Weights of a small image denoising autoencoder: decoder widths [32, 64, 128, 128], muon at rate 0.0093.
Rows from block 6 of the encoder of a small image denoising autoencoder, named by matrix and row number. Rows with one number belong to one neuron. Each number is 500 + 40 x the weight over its row's rms, rounded and kept within 0 to 999. All counts start at 0. Numbers have three digits each.
After each neuron's rows are labels from the 100 images, of 14848, where the neuron reaches its highest value: "colour at peak" is the nearest of a few named colours to the mean colour under the peak. Only what is clearly more common there than usual is listed. The data: rendered dice on a table. In brackets: how many of the 100, against the usual share in percent.
# fc1: MLP up (encoder.blocks.6.mlp.fc1.weight, 960x160), inputs 0-159
# fc2: MLP down (encoder.blocks.6.mlp.fc2.weight, 160x960, transposed), outputs 0-159

fc1.704:443492489432535515498515546446510492461492478520475554519593445491507501484537496610456460496508487596541509497468447487540482480506503566462529484491475501487592477488415482487414512514474538543410492568550503507393509511473527486516528538477483511498558459588478481474542547519526494456453512523454557504515446524518454485487593490466414410520580529484456488467484549526468531483489527483469502486503489524482443485512534515503465513493491577515555557479532482454428507549414486
fc2.704:433471530549458474541453513516447470558526522463496485563517442464522512460557542568499415430524498470506509440530475491568446493532505484528509498585476475463599504488460438485525566554492500506517518581505481559519469474482412507536506482456488456509474446470488453499567544537500494383579517521472499511479554479475554479524534471436460505483506510485541528480536465510443455474500439481614469508573513446510515538405521482472479531523494509512527489501523532565491541457567527
colour at peak: grey (42 vs 16.3)

fc1.126:508464523482615466589524460532492488432556459539486486443515553490472472482417462534535497563464474501532479509581455517537463503564490456453432464501528490472523560506475511451488554502548558506451459536463455522493476539501568537463450419525489591476538461493526533514537461521452507543450533443449497529530529516468520487547414512503438506482518584489489480453495521490633508539586453511525498467490539469542487459477484536505466469506594524461484489481512524473512483463493454
fc2.126:529481455461595488499479469507482491509457452433557512443476529481521430475497492480463468538536490489571464471432487612557497564474466519496471481505427465569513526568453558511429508538459470510561481561497498449508445493520506508456532539462474481551461494552503520489486527508533572470600526597513530501523514460495540466558484401488504476454500533436470567512467471552569511524473521489539509515561492556509484487494482514529496479489417487580518503463463400471540446501481511
colour at peak: black (76 vs 14.1)

fc1.631:516509489511573404571505507494474470507538490511514539503514528512500483495481496514490467464408516485529472501459516476524450500533515507526599519496471526501496456522454526543520545383527542451473487419509525461487499552594589417474488534534517512451519466486526506491506430495446479563523565471520484530514547613494434469512518463519448503433454467492526501437470460494585502481461617515546529500504539515513490477477446558492463465542443553507494413488521452461501449534511461
fc2.631:490493505484502481465532554471525523488579502527553470475429535471509484467530460499445424521486493578559499554470502444510493498486483476471555453541452454599539477495427485478616443477490501511515509478487519486568498496503490463514457480408529523486470512440489498467600451600459531473480505514563519422582531503523513499586571526533545457428494492486488554521463549491552508459569552484476540492499551449406487517493513447488486485513481500529507489393483497504511514450490508
colour at peak: black (57 vs 14.1)

fc1.213:511549446496476519485546545479547460510461504477476520471503525457491522496484506504522521491416589490406562497557430499515539449530444435451507479403541465517400495567501505547509485506519503538491539549514491465517470495557499415494592484544441586525457485527497439470473481506497595535522520495443512578493456609467586453527518550488503469562464526493480509451489473477545532438496553467509473476516520454413476521414524523521450492504500524540495511459491486489463531510506488
fc2.213:520487582510467519474476544510479583461485525482457518429473464502530472537453532519470513503489553539442564555396470535482545491534541518469538536475518522495412530538445516514454504488520503552510559483496564557470578461485547462521506472513559491530496487486533483536569515486517466453404550465471558505568489497573454502441515541487442526451532481504523411419506535502548454523497549415538532483402536511489488487565492479496473524546497474485434457535539432511439492461461497
colour at peak: grey (43 vs 16.3)

fc1.585:488551452526500541432526521431550398488503429511485489505558493536490601528526523553477405462527529465469555524541562459465466474551569421528554476522482552526529493451554485449444487444485493499462427508475479475504506502526468457476548503444524529491513530499484519542528517552433514483522490492517476491534515474509554498514559499555470394521434552527475498526546501523431488496625537496517475509520484434419476528499513526528425485469502471463562517457503497522470504424559485
fc2.585:605432554529477481515511528489540563463527433544514492480537422542485489466512491549517408466514557506423482506478500521489467446433445514512555503506521516523520444484457456543491474489537436504509490453489433478575568592528511493536443526509488437497495491556444491461533499501464485480500495500572497489507463506498446454535514560548516563530578545514548518552513551505427470459455547473477546545472512442440513565487480446492518430464495571526548523484559473447436530519436480
colour at peak: black (51 vs 14.1)

fc1.73:519487493474470540587492450469527618540496500511530583515466528429524531572457556504562503398535509560543538445488422428531445442514463442465489524599542569510503474473578502537537490493482552471481502469454500511541500533480454519465469536528590468502444536541493502457438414505455550509445493503509505422512600526526519522479426477539524484518492463493473496562507467505461508489467462487523489515503456510506521476516456552501491502527502487510558508440481503434458539526467510
fc2.73:504477543493479489551462540581569482530488541483461508484511540519476384553498546525446557510487511545542530588562444389525479487549518463523445523586500544543502447523499485497475504555545506462481568459489455492469439529466538445490461567443530534460555514454475535490451530430490418500531427467565509522440577500529473484537451494509521486453506496423490508507563471490516478519514490482452518546540449474455467487400490509505530546444536549512534443491504527506471515479488527
colour at peak: black (51 vs 14.1)

fc1.21:522489534486585493530493476526488483508543487502519489387450460465530514487511442411491492502504490473482522474544478537493496466641544495550528503536498511513503415484495493519524525590463551515491474502510524513478491698459516526535405507454511496516502461491569501408466454496461552485465499470473547530451495584448490513569539536574477492482479541455486504495471476517535514482557544491515510517491507503527502502530448544407466490468531486454478463516482428513504518498489480
fc2.21:526550437481486528452475558419489452569522421512446509504516488510535526508481562422586462452480453513475480499452505536464517540494515485508585517487468559511478572499434525477523597519439499442525521480474572499519491512501501502478495480548508412455524474508486518540490490545459479440530531499485569568516557542475454445494495508525495473493456470393507457510512546524545520586499552577457487460535486473555560488453525433467436519582445462542506471484524535543527538447498501
colour at peak: brown (56 vs 28)

fc1.545:459471513515511509451472482502497475540505468426484505545523521494506533585421542497434520494503509464561511454490430450506439514432471515537540513505484483504513516427473482518482439521497538507524483512530533432567524506444500405378597514473477522562475573522504567509511536517517565392478510497524505524565516444505479463465535464487525485441476511587464484460503458546476539586469495544483484441517499527462473471519451572498539552454511515481438564514504481560486499574506548
fc2.545:443462526592503500496464469528524503434523393517449439531505464490480540459519480509489476514571498455492541521480517570486489479508502472549488501528464511423535482489430450473579577501446506463516490562478513533447461485477538481479434473575495431482501558492431474520551480509544478521565461471521412507477533533481515444489546517443480599493526566504487586496526555464527510580517444474548469496487500529563503556455532471511565505484508513466474471558449412503486515572530474
colour at peak: cyan (25 vs 4.1)

fc1.68:514486414442533423506533465425510525497486494467533499588422512491487492491526449581485465404449501463539490501524484406457495501471486526476464512515536495472504528501501552454525584539511426515526452486518480513545474511529510580506556417405486460541545495533564508494489496500512499513408548497514462508481500506547503489482530418413495515380579510568521531498475518453585508560536489493461522508534509481497539505531532549468499551490511463521569483468538469534491478552457507
fc2.68:532570532520470502440478484517513489449480545589505506452453555541499521487565554491500510385498506446525533497474426531501548510515500502394532412446487518539531556484465512570478438480466464562503428505509538491461464503508605560475483557469561472444500494489543516475437445514567568519509554548513441470524501437496512528515499512486497517483527454528472491492531497530587470536547454504409466499470533475497445522484514493494504591502487491533516536447441417477509540455520505
colour at peak: black (39 vs 14.1)

fc1.482:493465539427563472481510458552470553518504484484482536516538484522492465442466538630488519505446511527512400474571470505502481563474412479502484531519548533492527496518493449445502583485513505530471496490457557530433521465436480400483444445555434485528439425529476434503466497456515500490509573532493502473458513567453572490519512457494419512513521475509456466593523489516531549518549478550465505493505506527530570501436515518509489512498523494556476468511533482508565496578580525
fc2.482:454461458533520463479522504461511504462542464465527503481477487475527499483478420548545540523487512420501440475541454524510495536569551546427497515552482504523588504498506480486471472511426488520500515547473492512522446538477574448498518628532507519545524402508506510526531486475525501458488486618509544515533472474525450478521483469577527500500412473475508530543463525583559463475507529492453494480493480558450466471448459510500495460548486591531504520394459489507565436508402481
colour at peak: black (71 vs 14.1)

fc1.550:480523454529552477411471496485477468493520490482520502549525479521510466549548541558481424550506560497489488563473494510517535477502535459501491561460532510508425513484457505450583503491496586490489424506521535475455531524508475463455539437479429421457510505544461607443500552467574520492454477552411497485508495531563511468504495490552516439597487513523472554547518523491404475459510488398476460456506536589518444553500561492522521458495490489465474486547559529483451515498538483
fc2.550:505526526444470496494517522526559467504544471513484524550491496504519521496480495518507424518476546503509492506487438487471512658562516531493520485526431468510461540443460496538401433558535562487534381475506536534515469494504500557515452557479491605554457506549507556465543484489559512495516452492467496509531444478451460491380485478486487492489483449445480506503522537511460593504512533411468479537487505514534524507494569494551519489560453496504500440462503466405483515518436515
colour at peak: cyan (30 vs 4.1)

fc1.621:517476455552467535436487449497485423510504360448544542550506490595527545488515492468514576508572453538574542473459479486543470509521483490517555508526579465509470528441507484510509486470480484497495508531502483458501467506501542552533528481523455523454479580549516458576464505520511440479477530513583438452593438481463519481602500436479457519523522455565523554446492506459460471559491532444467482541506508486520552450471477447456456515482494506468505489534518487529403519460539512
fc2.621:454528489502476540471471529477540532529494468500499537512550418557446485514457504471520546459530443444523459518546504434542396468490553531518477512505498550431570443505540533558539467561488577482502564510519545482572489510486504438485495488478498532462535521510479483504494423481479557516551469394528512462451564467520509542534518469545461496490441464484537445521522484487521471614525508497499506530550496488469524541477445570514452493480529450541491555454408594541493418512440485
colour at peak: black (38 vs 14.1)

fc1.84:518492520495491524513508529520552465514473446540526555508473518522483518491568485508494515489489507544527500544494537480499560531535490467524510476519439469485495495490670507501486477460475521492500542447377503515506501504452487499484510506554553493522365497479491501422405514520403471461505484516523462467441546519485483541503524489465568469481526591502498494554570515487528504476520500531552491489461416514493474606473466496511451566499571449493522470507554545366505493484515500
fc2.84:469444512536521499471517481520535548530499513504510488484487548532501445526544496451489497496528538560451487426543460460494573490543568463529555549451419483536461473432459565428551426506446500483472517456482513505603462502502522420487435492471523507499494523473461534579519504407461540466510453469535517551497457460549499478556473556469399506508546538564492527519566521494508475454527470515482511514443555483461535435518494524462514448480441472461503533497540593512485513577542573
colour at peak: grey (41 vs 16.3)

fc1.459:462506513416516532482450498480491466506464480577498535491458553506411516531497554449469562530568587475552515466427479526543494505576514565528489491517581523601524516468504524523503499556514492483486473503508487526459532491484487548522588496471548469544469515403493473476501496450547535430507456509500496547383551421532515488520528490468445435506485502451500435462530562400470495460446491494557506493547545545461511555512518415488507499532455501500425510496529520515449489497472513
fc2.459:496452481566460450498519512523473553441520490470431533503412532501496448590513403439483572508485603488500501508486554544477514494472486439506513506498577461484460486488483462516556497543510519480528511524533555513539552520538480504490509500524535469477512505561478466480546431528532451528578442492442486537516459482576527466492516408548477544525470517467489434492547501429516497462552428498553526534399469495527519486505544539440463518485484566415435445536481540448523536530476543
colour at peak: grey (39 vs 16.3)

fc1.133:498527493573506499479458568588447446509520447584505494528503554443513560499521493549508486547514520512570463454574414508513548509508516559482464489501493519513522461489467521516501492459510493507436585500452526565491449459479466553460523470484471537528493524536510518520573493498509506495502470448449551511515514539442516541541465516487406458518468493547507541401456496551636534496424498472529491532456517473513457494508496459497484450496476491495462442524535557475454423443382469
fc2.133:454501481501480489519458479467555513576474464527455579365528462464527543509527500528502511538479455481580493491492527517493510464494490525561486508528440464453556503536539563516501501485506502506495514479492468478480447544524525516430415459487483496513467510524522530536507518522566451417510545463460493444566514480463554465480501537391461495450530450505536534427560432543512524471513514496542475445554549548426533557495515478511504476477406507498445526501476604572541583470539488
colour at peak: grey (38 vs 16.3)

fc1.561:526474574489491565521537517532502498497508447492531481461465495508483538523462536483594514443530508464573501467479529524497400487586529529420461459450466482454503452458463480471529539566373498500572492509466487529406502514478532471532500470488461454508490508519484561484486472467599498440490530542517470528484497468573533495496562535545560512495542503459551502502494547533454509584423459469468517392500518474522501486486479451552473497514451520599524513492493515510491442549462562
fc2.561:464510543484426509490527444510475508504544492559512432514465504565498506466472501469473495408475537514540511487498524499436470602557457443428501503542473496528485515465496498572430456530500468598492437518499453515540450497496507497534527546536550602494519410500533594505545471521629575512536476511460464497522489505440479491462525440585501458465535517441454496482453530511481442505519512504467459585474498512481526524487484544583455509522474570450490491488469469491524505502523449
colour at peak: cyan (48 vs 4.1)

fc1.88:494499455508484512462504490565520484565493586481500504511495462467444465479512478376506449479498534504519504485593493497563503538443544534514479473532495498700474446539530513528544499479503516548462436563493568507500474482509505524502429467469520567421507525475519516477575527515542521500462506528452479516532505479597504487524508481492486525501499468499489537377531528383453485491514477472534499495531526559479462489531501483505483496490483432477605527458474486502485531504471513
fc2.88:535550518480567381551501480498469529546531539521507514476484519528508548479470517514518473495498600508419490479485535507556550471512524571573528475503477455507468545479448513454521566464459545497482478436486498509488562535556450468511559497523484518552519484510423497510541562505487459526511522443466478532465480520442453478477421526479471483479485448460499536400500501449493538415529586483503445453526503525548437488558466524545492560586463551509442434529514413442514457480469498
colour at peak: brown (57 vs 28)

fc1.124:630468551461561495488513501447505507504487469518447490466510436435531521521554534439553529455505613494515421519442485519512473536445484496555506511509504503459391500466512493562446492485527451500504521521455491479586508532502513546535591478502457575551587462523525523461548526502532470497429481600469497470504488427496483495535529480486534477512498527478538513438473526463510530469467463506485513493437471520452473485493556536471487480552509494541580470486567419566452512481508547
fc2.124:586511501563500456543520533442495468521565507458521548494520506502506539497541413476506534454564567499476486539500484504541545399481494531457532492508513517462464532466441487449468542564533455381527489493583534460439583475545455571516477463586551487477469429548532451516508513565520485464483552506457553580560547503526524477481513499465452381495471472531458528485474488442513501490561522480499464494473467496497465467472566550521514494466445518484488552503443500504487527443512494
colour at peak: grey (47 vs 16.3)